{
  "model": "image classifier",
  "dataset": "rendered made-up planets",
  "train_examples": 48750,
  "image_size": 32,
  "crop_scale_min": 1,
  "horizontal_flip": true,
  "translate": 0.12,
  "color_jitter": 0.2,
  "targets": ["phase"],
  "num_classes": 4,
  "arch": "convnext",
  "isotropic": false,
  "norm": "rmsnorm",
  "hidden_act": "relu",
  "mlp_ratio": 4,
  "layer_scale_init": 0.1,
  "inner_norm": false,
  "moe": "soft",
  "num_experts": 32,
  "moe_every": 2,
  "expert_mlp_ratio": 1,
  "slots_per_expert": 1,
  "shared_expert": false,
  "patch_size": [2, 2],
  "depths": [3, 6, 6],
  "widths": [48, 96, 192],
  "kernel_size": 7,
  "label_smoothing": 0.05,
  "loss": "binary_cross_entropy",
  "head_dropout": 0.1,
  "residual_init": "zero_last",
  "optimizer": "muon",
  "muon_scale": "match_rms_adamw",
  "learning_rate": 0.0063,
  "momentum": 0.9,
  "nesterov": true,
  "orthogonalizer": "newton_schulz_5",
  "adamw_lr_other_params": 0.00093,
  "max_steps": 10400,
  "batch_size": 384,
  "epochs": 81.9,
  "lr_schedule": "wsd",
  "decay_fraction": 0.4,
  "final_lr_fraction": 0,
  "warmup_steps": 1040,
  "weight_decay": 0.0,
  "adamw_weight_decay_other_params": 0.01
}
Rows from block 9 of a small image classifier, named by matrix and row number. Rows with one number within an expert belong to one neuron, the router's apart. Each number is 200 + 30 x the weight over its row's rms, rounded and kept within 0 to 999. All counts start at 0.
After each expert's rows are labels from the 100 images, of 14848, where the router gives the expert most weight on average: "top examples" is what is common among them; "peak on" is the class under the peak. Only what is clearly more common there than usual is listed. The data: rendered made-up planets. In brackets: how many of the 100, against the usual share in percent.
# router: slot weights (model.blocks.9.mlp.router.weight, 32x192, trained with AdamW), inputs 96-191
# up: expert up (model.blocks.9.mlp.up, 32x192x192), inputs 96-191
# down: expert down (model.blocks.9.mlp.down, 32x192x192, transposed), outputs 96-191

# expert 23
router.23,220,216,189,173,183,187,214,193,183,198,183,161,198,232,240,177,183,194,166,236,188,196,217,194,164,171,175,166,127,167,165,220,202,207,259,149,206,181,210,151,186,182,210,210,198,234,224,239,169,227,223,231,204,197,164,227,180,163,221,201,202,234,176,169,214,157,213,209,231,181,186,183,145,198,234,198,125,161,248,160,172,157,245,185,147,152,181,233,172,174,173,253,191,149,165,195
up.0,210,196,220,198,153,202,280,207,241,200,200,204,238,218,218,169,198,167,206,201,202,194,238,220,105,203,205,195,218,207,185,249,208,162,148,160,193,181,259,222,189,220,209,197,206,228,214,215,198,206,171,188,116,209,176,190,180,234,229,216,211,168,125,196,222,193,227,196,221,205,194,176,166,116,179,209,186,229,253,178,195,205,252,189,98,202,185,217,182,153,188,215,215,216,226,208
down.0,133,172,249,204,232,213,141,196,193,171,174,161,248,169,159,215,152,214,191,189,198,232,211,222,182,153,239,237,202,212,205,236,208,205,181,209,200,170,191,186,219,184,191,256,204,232,138,210,189,211,211,168,171,186,137,196,205,189,211,193,228,215,248,170,203,234,223,176,190,192,218,229,302,234,250,186,195,278,202,182,163,210,260,149,198,206,201,212,195,167,220,191,197,170,178,196
up.1,159,179,186,191,157,223,217,167,196,162,196,220,186,219,234,197,188,165,215,203,202,209,224,182,178,208,208,225,174,199,252,213,193,186,209,208,220,172,162,185,149,173,211,188,193,192,243,260,222,198,174,178,184,199,232,229,200,187,213,191,229,180,265,194,194,166,248,189,185,223,274,165,134,203,206,178,191,179,185,176,207,196,216,313,167,198,198,260,265,197,193,202,140,190,175,222
down.1,143,223,212,203,152,200,179,164,204,183,196,180,221,203,274,178,226,195,224,211,205,189,215,224,193,202,178,178,148,206,183,205,178,212,160,213,201,196,209,207,179,188,210,222,201,177,210,224,218,183,238,233,184,212,187,188,236,265,151,170,218,237,222,156,213,179,213,202,262,261,212,192,211,203,170,214,215,185,211,225,179,209,168,201,207,236,218,195,166,237,162,220,239,201,204,209
up.2,193,182,183,198,227,227,229,187,188,239,229,153,136,201,193,177,201,232,220,189,188,210,276,190,148,201,209,180,171,183,251,202,213,104,179,201,200,158,169,164,179,234,172,213,145,200,188,138,202,208,201,248,193,210,199,153,188,202,129,190,214,204,186,204,197,185,183,200,205,206,201,237,140,251,203,235,228,254,234,177,176,154,199,160,181,196,200,220,174,236,210,193,189,210,228,235
down.2,168,182,177,191,179,224,210,214,202,218,207,215,171,226,204,232,198,215,260,152,170,195,214,232,207,199,204,234,200,212,197,199,243,183,195,165,178,190,210,191,245,157,195,190,181,218,178,189,206,186,194,172,205,205,232,179,159,225,204,231,177,238,209,223,192,216,242,193,196,214,210,194,153,228,199,213,205,242,166,231,208,210,205,233,190,215,250,165,190,176,117,163,276,174,215,211
up.3,221,205,175,168,180,208,165,177,158,210,218,243,244,217,210,256,176,232,241,206,213,168,255,175,195,220,205,187,241,240,211,244,211,204,204,165,236,229,199,178,152,194,229,255,155,218,241,230,177,189,284,186,197,204,225,252,240,131,213,186,221,188,154,227,202,180,192,200,207,188,210,212,174,168,175,156,179,164,173,209,218,182,187,170,228,205,183,187,156,211,197,198,208,159,231,203
down.3,245,205,241,143,156,211,256,191,158,185,194,166,225,184,248,177,162,178,153,270,228,194,186,255,193,192,207,216,177,208,177,230,221,206,223,257,195,166,198,214,141,180,163,165,163,178,158,185,237,211,248,236,207,169,166,213,186,194,204,241,229,191,205,179,216,195,218,233,207,241,184,207,160,195,177,252,235,208,174,185,182,234,239,206,189,252,199,184,198,199,201,193,222,154,185,233
up.4,163,191,190,204,208,169,232,242,204,142,163,134,194,148,183,208,196,172,158,217,167,224,219,166,222,220,263,188,198,212,270,134,183,222,152,205,225,174,224,150,132,203,108,159,200,197,148,217,197,200,232,232,232,187,230,212,236,212,184,181,189,164,213,239,126,247,214,166,192,170,178,233,202,162,173,161,213,195,164,189,189,212,190,209,267,185,207,188,194,176,140,189,197,217,213,182
down.4,169,214,233,236,214,177,198,194,242,170,202,180,185,151,173,174,217,225,213,188,203,225,214,196,234,214,216,224,177,193,179,165,216,180,190,260,243,169,187,200,169,164,236,207,212,210,183,160,230,173,261,194,190,219,207,186,149,211,291,203,168,190,202,237,178,244,229,202,228,207,262,218,169,197,211,174,196,185,159,216,224,229,173,173,202,161,199,143,169,215,217,181,160,183,163,160
top examples: gibbous (100 vs 25.4)
peak on: planet (55 vs 24.1)

# expert 21
router.21,251,221,175,217,197,211,198,176,206,167,236,159,215,147,202,188,241,249,173,188,244,213,213,197,159,150,212,210,208,190,219,180,221,233,234,225,237,220,225,191,230,163,205,194,169,173,248,192,205,214,190,155,195,206,193,202,202,181,199,185,233,214,184,210,177,188,228,191,153,184,258,143,176,196,195,216,264,206,184,226,225,205,256,204,185,215,288,256,206,184,237,197,202,169,237,141
up.0,232,219,210,197,205,237,258,228,230,212,218,183,242,108,223,221,205,203,196,166,219,171,237,229,183,165,255,148,162,204,191,180,154,173,200,177,143,188,202,233,230,241,216,174,197,178,204,184,186,241,189,179,164,215,220,193,148,225,179,219,214,214,217,194,178,171,219,217,210,179,242,209,170,210,208,198,227,80,154,200,209,194,229,224,183,179,248,196,196,177,216,210,198,169,208,241
down.0,211,213,195,189,220,188,211,213,150,194,144,261,201,202,190,152,217,238,211,179,237,162,176,151,220,211,185,175,189,184,223,215,191,171,196,174,196,205,222,210,186,203,198,179,166,200,225,167,219,204,199,226,171,228,157,237,145,182,162,219,163,174,216,188,218,196,215,214,204,170,233,269,179,169,180,171,191,187,214,216,225,241,269,223,213,167,222,218,202,264,212,287,160,171,188,202
up.1,222,185,234,235,185,241,150,198,239,225,195,254,174,223,202,227,210,183,177,234,207,194,152,232,238,207,207,210,183,231,179,178,235,165,203,149,157,246,195,192,202,204,262,158,152,177,221,175,145,252,210,175,190,198,210,181,187,193,163,190,232,226,182,197,199,152,159,177,203,204,160,202,160,204,242,195,247,212,157,176,215,194,185,240,189,185,211,196,239,199,179,183,221,170,241,235
down.1,207,220,166,226,252,193,240,223,226,175,234,198,203,228,207,218,207,194,220,213,192,169,201,154,238,234,207,158,199,257,224,188,253,185,223,186,186,207,234,187,241,233,251,224,146,184,224,201,218,262,174,227,188,194,189,156,165,235,189,199,227,156,237,216,187,194,180,177,167,195,164,197,235,220,188,237,162,261,198,192,168,247,248,212,152,217,176,201,154,206,205,226,206,193,110,164
up.2,172,206,258,232,153,186,208,161,185,179,162,172,301,239,199,191,211,249,231,205,210,208,175,212,245,233,232,177,228,203,234,307,229,160,211,169,203,209,206,184,221,192,178,186,161,151,187,173,169,256,200,159,195,203,187,279,188,230,183,190,216,214,239,171,123,208,246,135,175,202,231,232,140,174,153,176,195,159,261,171,188,168,164,169,225,214,185,242,224,212,235,163,224,203,191,184
down.2,204,247,196,185,183,159,167,226,152,201,207,215,213,262,198,229,182,193,241,216,140,184,175,181,239,210,216,226,226,224,227,163,173,253,224,260,178,205,217,210,235,243,187,205,135,219,185,214,196,189,233,233,254,185,206,230,190,189,197,194,201,182,175,135,211,228,191,235,215,209,174,210,196,221,172,244,235,242,246,159,186,269,227,205,186,186,153,189,156,179,270,198,190,153,161,179
up.3,224,218,201,153,219,218,199,182,168,229,217,193,259,283,183,203,189,227,224,219,180,204,200,173,209,188,144,209,248,143,238,243,214,181,206,264,207,199,220,169,161,215,174,161,185,167,199,192,176,150,199,171,228,200,207,187,192,199,232,194,132,186,226,195,211,157,180,177,180,205,213,234,181,169,203,170,205,243,208,183,206,168,195,244,215,173,193,258,214,160,161,229,223,186,219,169
down.3,209,217,222,149,209,199,243,208,231,157,163,222,186,219,194,223,207,178,233,170,217,179,209,210,190,176,228,248,202,180,206,260,213,229,209,126,197,165,160,221,187,185,242,207,160,165,189,233,205,187,215,211,210,196,155,188,152,160,145,228,163,261,168,207,179,251,211,192,234,195,204,191,201,194,183,204,245,203,224,253,237,260,255,182,269,210,218,181,147,223,173,245,237,151,258,204
up.4,214,176,182,142,175,163,202,236,245,156,171,169,233,242,173,166,146,196,181,174,216,205,167,183,184,211,203,233,176,216,209,191,175,221,246,204,195,259,211,211,215,189,258,207,207,195,239,206,221,194,204,184,191,184,219,195,256,180,207,229,179,223,224,197,175,188,176,156,213,127,166,161,194,160,259,207,187,159,219,235,237,214,174,105,159,177,192,223,152,179,225,196,200,263,220,202
down.4,239,215,244,217,230,178,166,225,195,195,201,224,192,192,257,244,224,214,203,153,233,187,186,190,188,217,239,223,234,213,199,184,226,201,212,220,189,217,201,194,143,202,139,154,155,188,185,202,183,170,220,209,262,188,177,211,199,211,206,207,197,172,202,201,251,214,199,196,201,262,198,180,231,235,211,193,179,221,214,179,201,168,204,235,229,155,192,165,170,185,218,187,223,204,261,220
top examples: rings (89 vs 33.7); full (65 vs 25.3)
peak on: planet (95 vs 24.1)

# expert 19
router.19,143,175,206,201,212,202,218,187,203,233,139,186,240,227,192,195,216,209,176,231,205,240,154,195,245,157,234,203,127,192,215,226,178,200,271,203,233,157,226,168,181,191,238,186,181,221,242,171,219,195,209,232,177,191,246,200,202,194,247,209,178,222,196,186,219,173,252,150,172,251,170,204,163,180,201,288,209,178,129,196,232,164,231,213,198,213,173,217,228,194,197,166,262,145,186,152
up.0,201,192,251,196,192,189,246,214,191,159,194,213,167,182,206,218,182,210,179,216,191,205,189,215,159,162,237,186,208,226,205,200,192,235,211,240,260,248,206,227,203,240,159,159,236,194,130,242,152,230,221,141,182,176,210,180,171,160,185,200,195,195,147,204,239,200,200,173,182,232,191,184,224,229,230,164,199,181,154,203,163,191,200,250,223,232,239,239,193,237,156,186,235,148,205,232
down.0,170,257,219,213,176,235,204,230,200,207,180,200,185,232,170,160,153,183,163,245,213,161,253,206,183,206,256,203,210,215,225,162,242,152,190,212,212,228,209,187,198,250,164,210,256,179,171,221,184,233,196,215,280,198,137,195,224,192,225,202,199,247,192,180,188,181,203,224,175,231,212,226,196,224,254,199,174,174,237,200,221,174,239,125,238,206,206,167,247,155,197,171,247,179,178,200
up.1,223,239,223,225,182,249,247,190,236,248,173,216,190,225,229,226,236,243,206,235,155,227,214,224,227,190,178,208,186,197,137,187,170,192,190,194,159,206,194,210,132,201,169,200,240,189,207,240,233,212,238,227,180,241,221,241,248,177,222,190,199,155,152,223,215,232,171,211,200,200,188,233,214,246,184,244,185,155,173,236,278,256,209,233,234,264,218,176,171,210,165,242,236,143,210,215
down.1,149,183,184,184,195,208,149,183,240,241,186,179,276,151,152,161,231,176,164,228,185,209,190,196,178,220,202,153,196,228,230,193,216,176,208,203,184,220,197,199,200,202,187,222,202,215,149,247,218,235,202,173,178,193,209,212,159,210,223,178,167,229,201,146,220,267,184,224,197,219,199,201,231,246,210,181,152,267,183,206,183,160,214,190,221,237,229,188,215,233,176,204,237,193,200,186
up.2,191,205,191,190,161,198,217,173,197,160,162,160,277,185,192,193,205,148,173,247,230,178,124,176,178,164,192,167,152,202,221,240,194,198,192,173,249,169,205,192,219,223,210,177,148,191,198,167,180,205,211,210,194,216,219,264,182,170,230,235,186,210,211,200,180,143,175,206,212,251,219,191,186,181,152,188,162,190,196,198,196,164,184,210,225,166,219,244,223,170,163,226,212,211,252,185
down.2,235,205,242,172,172,185,229,215,155,171,195,140,218,188,194,211,218,149,201,275,183,226,173,124,215,183,185,215,156,141,220,270,202,237,215,196,158,145,176,163,156,175,240,217,157,231,183,235,187,211,234,198,185,207,223,258,160,228,257,206,222,181,211,152,167,205,234,185,241,249,174,224,218,234,157,184,221,183,208,229,225,211,203,206,235,209,180,213,228,236,226,180,194,195,175,210
up.3,178,181,241,157,185,213,206,221,240,206,207,150,207,221,248,246,241,267,200,192,146,149,224,206,156,228,213,246,174,188,210,192,223,197,170,191,173,156,167,237,255,180,272,228,226,173,180,185,166,225,156,177,217,239,178,192,198,176,230,173,226,199,240,185,233,257,150,204,214,177,225,191,213,181,197,198,220,212,219,142,233,175,226,162,190,254,242,233,227,203,189,139,225,217,223,211
down.3,170,191,191,204,220,132,135,207,183,187,199,233,218,134,182,233,259,231,240,155,171,203,215,237,212,234,221,220,170,177,203,172,250,220,194,178,185,209,244,229,258,151,180,256,276,196,151,221,193,195,219,236,225,199,189,163,220,184,217,172,182,205,184,231,227,162,254,192,188,245,163,193,233,197,185,194,193,225,239,146,224,202,211,191,214,149,250,177,167,224,156,111,225,211,229,222
up.4,209,208,249,223,172,226,212,165,205,192,255,195,214,203,247,247,230,163,169,150,160,173,224,203,191,193,178,169,168,192,217,208,155,215,188,217,213,213,168,198,215,191,186,143,189,212,163,245,215,150,177,192,184,172,239,174,221,198,215,203,224,139,251,228,186,223,261,214,117,242,223,177,180,194,200,206,163,251,219,235,247,182,188,169,159,228,240,227,219,199,173,204,180,201,187,178
down.4,270,227,177,166,177,200,228,201,247,124,228,220,233,282,204,145,204,194,236,179,202,191,210,195,231,244,154,200,177,182,282,226,186,196,220,177,160,196,192,195,170,222,254,227,197,195,207,189,226,196,177,232,207,224,180,221,163,177,140,190,198,158,217,202,220,212,208,157,212,157,195,195,212,208,215,273,244,211,211,231,178,184,250,191,219,195,190,242,209,173,188,181,292,203,192,195
top examples: gibbous (99 vs 25.4)
peak on: planet (96 vs 24.1)

# expert 11
router.11,152,210,160,195,202,205,182,233,221,229,202,139,203,186,225,202,193,197,219,217,207,196,214,169,218,227,197,190,267,247,213,219,202,162,206,202,200,244,185,168,254,225,189,209,237,158,231,180,190,232,207,173,177,201,177,210,198,231,248,175,231,243,185,159,178,200,211,203,190,174,221,249,249,187,127,229,202,229,245,190,205,235,218,223,190,169,214,183,155,145,215,135,152,231,200,199
up.0,202,181,213,201,176,162,225,212,191,217,214,195,228,208,194,224,203,189,134,173,195,184,160,189,239,175,197,198,131,252,219,184,213,152,205,231,275,160,210,160,162,153,156,198,264,166,146,214,189,170,211,213,231,237,183,123,172,204,180,203,306,191,184,199,191,215,220,181,211,178,157,193,224,121,197,203,217,236,232,255,184,194,190,201,207,171,210,218,228,199,205,241,176,171,234,203
down.0,171,138,213,219,195,173,148,186,190,199,185,236,157,218,179,210,218,222,232,207,210,209,188,192,264,186,225,198,216,265,177,184,208,186,191,139,221,208,182,176,200,188,241,198,172,188,207,194,207,220,199,229,210,182,256,246,171,188,214,193,237,224,154,196,224,198,192,297,181,219,231,163,188,264,180,181,226,212,204,188,212,238,181,221,170,180,184,205,220,217,182,202,246,185,212,185
up.1,183,204,181,211,198,245,143,171,208,215,187,241,177,182,170,196,214,188,183,162,168,192,177,230,234,178,258,207,227,186,208,184,212,242,163,177,183,221,229,185,222,174,220,210,155,172,172,168,153,223,208,251,184,212,187,176,195,151,195,186,209,186,174,152,176,220,112,151,245,149,157,192,230,190,132,190,183,214,173,213,209,272,210,180,224,210,147,173,176,192,229,213,200,190,130,208
down.1,241,194,242,227,213,200,187,197,160,165,185,231,168,186,190,194,196,124,191,233,191,190,182,138,275,226,219,154,204,167,202,199,231,244,174,170,196,201,175,200,183,209,226,194,164,222,185,233,173,158,242,197,188,222,171,236,174,179,191,205,181,217,190,206,238,225,206,187,173,211,202,216,246,217,174,167,201,189,174,207,180,186,190,179,243,166,106,224,311,243,207,190,136,186,198,176
up.2,156,201,230,180,224,180,176,164,200,193,175,202,204,153,210,162,206,181,186,186,181,254,203,198,200,253,225,174,194,188,218,226,204,216,123,226,214,230,199,182,160,232,258,219,217,223,168,230,203,206,230,172,249,189,233,204,162,228,203,173,204,193,199,140,221,203,125,193,218,124,198,166,191,226,194,167,185,178,189,195,198,210,193,229,239,184,216,226,160,234,172,233,233,185,165,243
down.2,146,240,174,155,197,168,221,206,146,149,164,172,191,201,241,222,169,268,217,218,219,229,181,173,282,264,215,201,229,184,186,233,207,192,176,156,188,174,176,177,161,206,149,208,207,212,223,196,194,179,231,227,218,195,185,195,180,241,198,257,213,159,212,136,238,191,232,188,288,231,190,195,177,195,189,221,201,192,219,235,228,220,119,209,188,214,183,296,145,238,185,228,164,215,258,227
up.3,227,258,202,174,160,184,191,229,202,228,192,200,163,196,240,196,181,125,183,254,157,238,178,208,161,192,194,174,204,139,173,143,230,175,110,227,213,207,168,237,270,213,255,234,229,224,171,206,157,220,193,217,189,213,166,226,244,212,172,200,125,214,192,130,226,197,165,192,218,129,210,260,222,197,174,198,223,210,188,165,213,192,218,165,215,221,155,202,166,200,200,198,186,229,181,162
down.3,189,195,231,211,199,208,240,204,225,216,216,253,230,196,183,240,205,196,184,239,186,206,209,172,209,227,220,193,167,141,221,187,213,193,138,160,234,214,163,203,198,224,216,201,217,182,229,230,200,241,227,244,203,181,260,209,179,249,203,243,217,187,157,165,185,170,199,299,166,173,192,204,158,216,191,230,237,198,165,247,206,217,240,185,228,210,213,261,246,173,174,199,187,193,207,230
up.4,221,198,155,207,202,188,194,211,198,217,183,169,166,253,185,183,188,182,189,185,159,158,246,178,169,201,224,220,171,200,208,167,231,207,226,179,204,212,164,205,204,133,112,257,198,249,163,176,171,168,235,209,167,207,201,184,276,220,188,183,185,177,227,224,226,218,198,264,187,246,198,187,142,219,183,203,255,150,176,236,223,188,242,151,153,228,221,261,242,158,202,204,217,166,179,213
down.4,130,229,181,213,211,192,231,222,124,215,202,221,192,234,202,198,193,200,185,171,218,209,226,190,188,212,175,207,219,185,177,142,124,209,249,189,203,199,239,211,214,177,177,195,213,215,246,205,246,173,199,167,159,143,210,173,244,267,229,169,240,196,214,229,202,137,244,132,194,184,203,183,245,211,169,180,185,204,260,227,204,198,252,267,159,220,214,250,217,200,170,213,198,195,168,217
top examples: gibbous (100 vs 25.4)
peak on: planet (87 vs 24.1)

# expert 13
router.13,243,207,224,202,177,261,218,211,231,202,182,252,214,153,256,186,207,218,178,228,226,228,190,202,203,169,201,196,192,233,191,155,175,238,178,214,259,160,236,224,183,164,246,190,236,206,176,216,186,180,185,179,182,216,198,175,201,188,253,208,238,227,187,228,266,179,200,214,148,156,194,158,171,153,199,239,226,206,130,146,179,197,221,250,227,178,219,178,245,169,162,260,222,136,124,157
up.0,215,228,243,238,195,153,166,164,158,206,205,246,228,203,178,210,280,247,195,211,207,169,175,166,212,185,201,210,225,190,210,241,135,206,196,220,178,206,212,234,160,203,169,174,188,237,228,205,185,196,207,192,259,268,243,158,171,175,190,223,221,200,176,178,182,198,257,183,203,232,164,266,179,194,202,141,192,169,227,200,206,180,193,244,262,220,132,243,215,222,169,236,175,195,170,178
down.0,179,151,238,200,197,177,245,196,205,248,193,192,176,212,170,222,137,212,197,169,214,215,200,183,212,228,223,237,174,236,198,161,224,211,232,231,192,227,194,212,263,208,185,206,249,193,162,215,219,170,189,219,259,202,195,171,222,174,248,176,222,183,200,200,224,232,174,181,200,202,200,173,229,200,200,210,197,208,183,148,134,227,211,176,146,240,226,202,167,201,242,202,246,199,231,195
up.1,210,209,177,184,201,208,299,222,212,201,224,230,201,166,210,260,245,210,194,193,209,202,132,174,195,187,218,244,167,214,192,171,188,204,174,154,198,196,170,211,243,157,231,139,209,205,185,222,225,148,197,182,188,189,196,196,167,194,204,205,175,211,221,158,237,224,212,224,203,175,238,196,145,167,231,238,229,158,222,184,163,215,237,205,168,231,240,173,233,193,219,220,169,200,151,202
down.1,197,231,165,251,153,203,172,209,186,198,182,207,195,232,243,201,253,208,248,209,231,157,194,152,222,254,202,173,200,173,251,181,185,200,214,180,207,237,213,208,136,217,121,184,218,168,236,195,167,221,197,223,184,189,186,134,175,216,181,243,140,199,205,201,168,185,203,231,230,157,212,252,189,138,200,194,243,163,181,221,173,163,202,183,171,215,210,283,214,207,166,218,214,197,175,159
up.2,180,215,162,221,166,189,182,196,278,220,199,177,224,211,212,216,187,200,216,195,180,228,200,242,159,195,209,178,188,279,185,151,219,257,180,184,195,209,207,151,161,193,208,193,211,203,168,189,210,240,217,221,203,222,244,168,197,241,206,217,224,188,184,225,215,240,149,210,205,178,248,217,186,207,215,212,191,256,200,181,210,247,201,207,197,154,228,197,192,221,224,224,143,177,242,233
down.2,196,188,203,240,250,190,215,192,167,245,171,179,217,220,197,207,209,220,174,205,193,219,217,203,161,244,192,210,222,178,175,116,171,196,194,186,201,200,253,215,218,168,262,231,218,174,201,187,166,185,224,147,199,195,151,247,256,198,280,210,166,214,215,247,227,203,188,190,129,191,180,162,218,213,203,201,209,224,220,183,177,194,179,186,255,199,238,218,202,195,225,212,195,248,215,215
up.3,262,196,179,211,173,163,162,252,193,203,227,203,180,197,226,170,249,129,176,247,203,165,151,186,216,165,184,169,240,178,192,253,186,239,228,216,129,216,226,184,178,216,225,256,203,242,162,139,178,206,184,255,183,176,231,200,194,207,207,192,184,216,232,156,232,204,185,165,163,174,224,169,172,220,158,211,186,197,163,236,188,237,144,223,208,154,223,166,220,248,169,221,177,166,215,171
down.3,220,239,145,198,195,182,248,191,170,245,245,190,216,229,225,179,204,228,222,176,200,193,167,213,193,187,153,183,222,218,203,197,187,190,210,139,236,204,205,234,164,239,224,142,225,210,199,182,172,194,196,169,202,204,225,196,111,214,215,195,207,222,176,164,219,208,192,288,245,212,188,221,192,162,172,208,135,192,167,188,184,164,214,213,218,164,149,252,214,197,239,213,212,218,244,219
up.4,150,202,201,187,220,217,193,257,210,252,242,188,223,229,223,212,222,187,217,251,167,187,245,204,276,161,199,155,189,211,182,216,214,250,249,166,214,225,207,256,182,148,197,166,225,183,249,219,190,196,183,226,170,172,235,177,148,189,174,191,204,182,179,193,191,181,238,185,214,143,166,185,138,232,278,152,180,234,195,162,179,198,201,217,212,173,134,222,213,210,205,206,200,219,143,188
down.4,217,208,260,253,198,234,215,243,154,172,172,155,199,226,187,164,168,179,169,224,227,203,217,217,213,194,194,229,188,209,201,150,224,221,197,156,216,176,152,213,168,197,203,189,207,173,241,240,218,177,169,243,157,278,257,213,157,222,194,226,173,173,168,201,201,205,253,168,204,199,198,222,252,246,191,238,251,218,202,208,160,194,281,180,118,209,222,215,157,206,211,259,184,214,232,210
top examples: gibbous (100 vs 25.4)
peak on: planet (79 vs 24.1)

# expert 16
router.16,136,169,212,234,178,231,161,161,178,207,181,176,274,150,252,247,164,223,255,245,212,219,185,152,201,213,214,165,203,261,161,267,202,201,223,201,211,157,223,271,223,205,213,180,221,258,217,222,233,176,226,174,173,225,155,212,189,234,220,202,216,230,174,231,169,213,229,160,189,188,212,163,243,183,177,179,194,181,237,190,228,231,191,162,186,187,215,215,157,167,218,221,141,186,204,167
up.0,227,220,238,223,192,142,189,179,188,178,219,212,227,217,195,170,255,165,239,212,245,208,261,197,238,153,253,233,189,131,198,208,232,256,235,199,176,139,252,188,249,202,131,155,205,185,198,208,180,182,185,206,182,240,215,239,196,186,212,199,158,151,213,201,133,174,289,188,192,172,203,190,222,221,191,176,153,196,175,183,163,208,222,215,195,168,192,226,208,230,187,251,183,179,226,169
down.0,208,133,141,227,215,177,242,197,206,147,183,187,200,211,143,189,170,243,193,199,181,198,194,196,191,194,199,216,214,173,212,193,220,177,175,166,132,207,182,208,194,204,285,198,243,177,227,172,197,242,190,250,239,215,193,194,194,177,216,244,164,164,210,195,215,209,161,196,183,145,182,197,226,202,160,170,165,210,258,161,149,204,245,211,243,124,199,190,133,168,275,181,205,210,223,215
up.1,195,194,255,308,220,191,162,171,217,170,185,221,193,177,131,257,212,216,238,168,171,190,214,241,185,211,235,204,223,171,188,188,221,190,190,171,218,187,210,233,186,143,149,231,184,144,149,234,218,247,233,171,176,213,141,187,240,190,165,246,198,173,167,208,175,236,138,224,181,183,226,153,216,251,174,146,170,270,196,211,179,201,197,184,235,226,221,210,230,185,215,189,203,177,235,173
down.1,203,189,200,127,246,171,250,198,242,170,231,186,226,195,203,189,224,189,270,158,219,208,210,240,230,179,168,159,165,171,233,223,159,217,188,201,162,247,168,205,110,174,208,145,206,166,228,228,207,185,243,219,190,190,201,166,196,200,191,215,185,228,211,228,176,156,204,217,224,196,220,188,188,200,122,196,184,208,231,231,166,191,193,236,215,234,212,169,193,177,168,135,216,210,184,240
up.2,207,222,201,204,116,215,192,220,247,222,225,188,179,184,188,241,228,251,212,219,165,225,217,246,214,183,161,197,161,191,243,216,241,213,163,187,196,219,173,218,164,144,187,200,182,171,159,173,177,199,194,130,245,171,195,134,162,172,178,178,220,197,169,180,165,216,208,189,196,193,250,243,218,258,254,211,196,219,189,186,140,155,120,204,106,191,211,184,205,158,191,193,281,194,221,150
down.2,135,202,236,212,192,202,186,207,196,186,196,196,204,204,217,269,201,178,259,203,236,203,183,188,171,233,170,150,260,206,183,241,212,206,238,180,228,204,253,171,225,190,205,199,129,193,156,174,197,208,245,236,220,211,224,101,258,206,202,164,149,203,260,190,205,131,230,179,224,187,219,214,158,182,217,161,204,231,161,218,195,209,173,187,198,235,196,180,207,198,173,160,203,190,181,223
up.3,192,213,252,232,136,181,191,187,188,184,224,222,201,225,210,138,213,166,181,219,138,213,183,205,189,182,200,198,265,181,221,198,165,209,244,191,152,206,173,213,171,172,245,198,232,178,224,211,254,213,256,196,207,211,196,242,246,194,253,193,220,178,170,192,245,216,264,191,251,183,169,200,152,199,209,183,175,195,253,223,174,180,243,208,241,194,215,186,265,164,219,218,210,191,195,193
down.3,178,208,224,179,215,202,172,201,153,231,207,239,148,219,225,217,243,233,186,181,166,188,166,163,158,219,194,194,197,141,179,211,191,178,187,228,189,185,228,260,226,206,229,219,160,180,211,203,134,222,206,160,217,217,154,290,195,222,162,197,238,215,232,247,246,222,202,175,206,240,197,247,215,152,247,178,210,207,211,197,172,237,175,205,190,189,200,168,213,263,220,198,212,178,223,155
up.4,174,213,178,211,230,184,155,180,185,186,188,196,163,123,175,203,204,215,233,153,195,176,241,171,253,186,168,220,179,186,197,165,220,223,194,169,189,258,211,191,197,183,172,245,173,207,190,150,172,167,199,237,185,136,126,146,218,184,165,205,196,206,214,149,150,211,155,180,195,168,197,196,186,178,195,185,209,183,179,225,148,192,177,158,172,216,196,196,193,167,220,231,174,198,213,186
down.4,210,210,191,187,176,178,159,225,189,219,132,147,179,231,269,232,233,154,215,164,183,262,195,228,191,200,192,202,176,224,182,141,178,189,178,235,213,212,203,168,202,230,202,188,199,186,200,221,192,185,252,152,178,199,204,229,176,231,189,153,209,190,160,181,161,119,182,216,216,231,235,183,212,227,200,174,183,175,212,170,174,206,173,242,189,269,159,228,186,156,245,211,127,162,162,203
top examples: full (98 vs 25.3); rings (92 vs 33.7); lava world (34 vs 14.7)
peak on: planet (88 vs 24.1)